{
  "train_examples": 78125,
  "input": "waveform_16khz",
  "encoder_depths": [1, 1, 4, 1],
  "encoder_wave_strides": [5, 4, 4, 2],
  "latent_channels": 32,
  "decoder_blocks_per_level": 2,
  "kl_weight": 0.001,
  "residual_init": "none",
  "muon_scale": "match_rms_adamw",
  "nesterov": false,
  "batch_size": 64,
  "final_lr_fraction": 0,
  "weight_decay": 0.04
}
Rows from block 6 of the decoder of a small waveform VAE, named by matrix and row number. Each number is 128 + 24 x the weight over its row's rms, rounded and kept within 0 to 255. All counts start at 0. Numbers have three digits each. After the name is the row's rms in percent of the matrix's.
After each channel's rows are labels from the 100 clips, of 14976, where the channel reaches its highest value: "loudest" is the band of the loudest frequency at the time of the peak. Only what is clearly more common there than usual is listed. The data: notes from a synthesiser with random patches. In brackets: how many of the 100, against the usual share in percent.
# conv: width-7 conv (decoder.decb.2.0.conv.weight, 96x96x7, each kernel summed), inputs 0-95

conv.13 100:122102149109115103117122101123133113077138129076144148118124133138148117204136140143125114160110127148131115135113146105095129123088088135111106170142074116065146150137095111112136124146106102125140138107133168134136123142177175126126128130145113099098133119104196127127141148159106148123
loudest: 1000 to 2000 Hz (29 vs 10.2)

conv.77 089:147129106111109135130158123123113092109105125169153106104182166118138133159098116178153124136147074103114147124132121149136120120162093135084156108105139137109095153121124135125143109089110133096110132132098091164146172120132151135171100145148144155173089132159174138136124123118108135089
loudest: 1000 to 2000 Hz (33 vs 10.2)

conv.73 101:179130122142086095088139117144156106106116115171161142110173124147148161147133152169099125144134108152111096128131131125103119104142135164134125146121131175118143105118113122112137114088163128140096124155142139129119133151127127149132190110175121129146161131136188128161143170120155081098
loudest: 1000 to 2000 Hz (27 vs 10.2)

conv.22 106:167124126118148132096164139115114173086153124088171142143131114123137136173124143145146158138108153126157155142131162096151101131138096122119113139116123148126120106173166094141162129123171143192128143151167137108115118129163121140159120099166141114119166153099129161139081129153108148104
loudest: 500 to 1000 Hz (41 vs 19.8)

conv.88 098:137156120114140117135104129132155166104096106065122108147132142110156154142145135132108113137145136123095140100091104135140116146177146077156162149111127125169084103089146143143133150146132141168108121102119165076137114129136097075161127145112063140113110109141099098142125132127125150124
loudest: 4000 to 8000 Hz (48 vs 23.9)

conv.49 097:123112134120088084146123128140138118120097130145133147131148131164132094137150120080138075154120138148147131110141144142114163142096152091146097125108107131160119138133147080125073126095151122106136112127080124141117128179099113154120137124093084149112089097106137072108126111083134104162
loudest: 500 to 1000 Hz (46 vs 19.8)

conv.39 095:110105160152131132138120164137113147173158145113136143131181134157129149126106129133141108142177108115114131131107090136143110119128131141100062161141123120164139098167133153103110089076110085138130106108081050142129138148094136158144112136134104124115139151124151109140136151112144106101
loudest: 2000 to 4000 Hz (29 vs 7.9); 1000 to 2000 Hz (27 vs 10.2)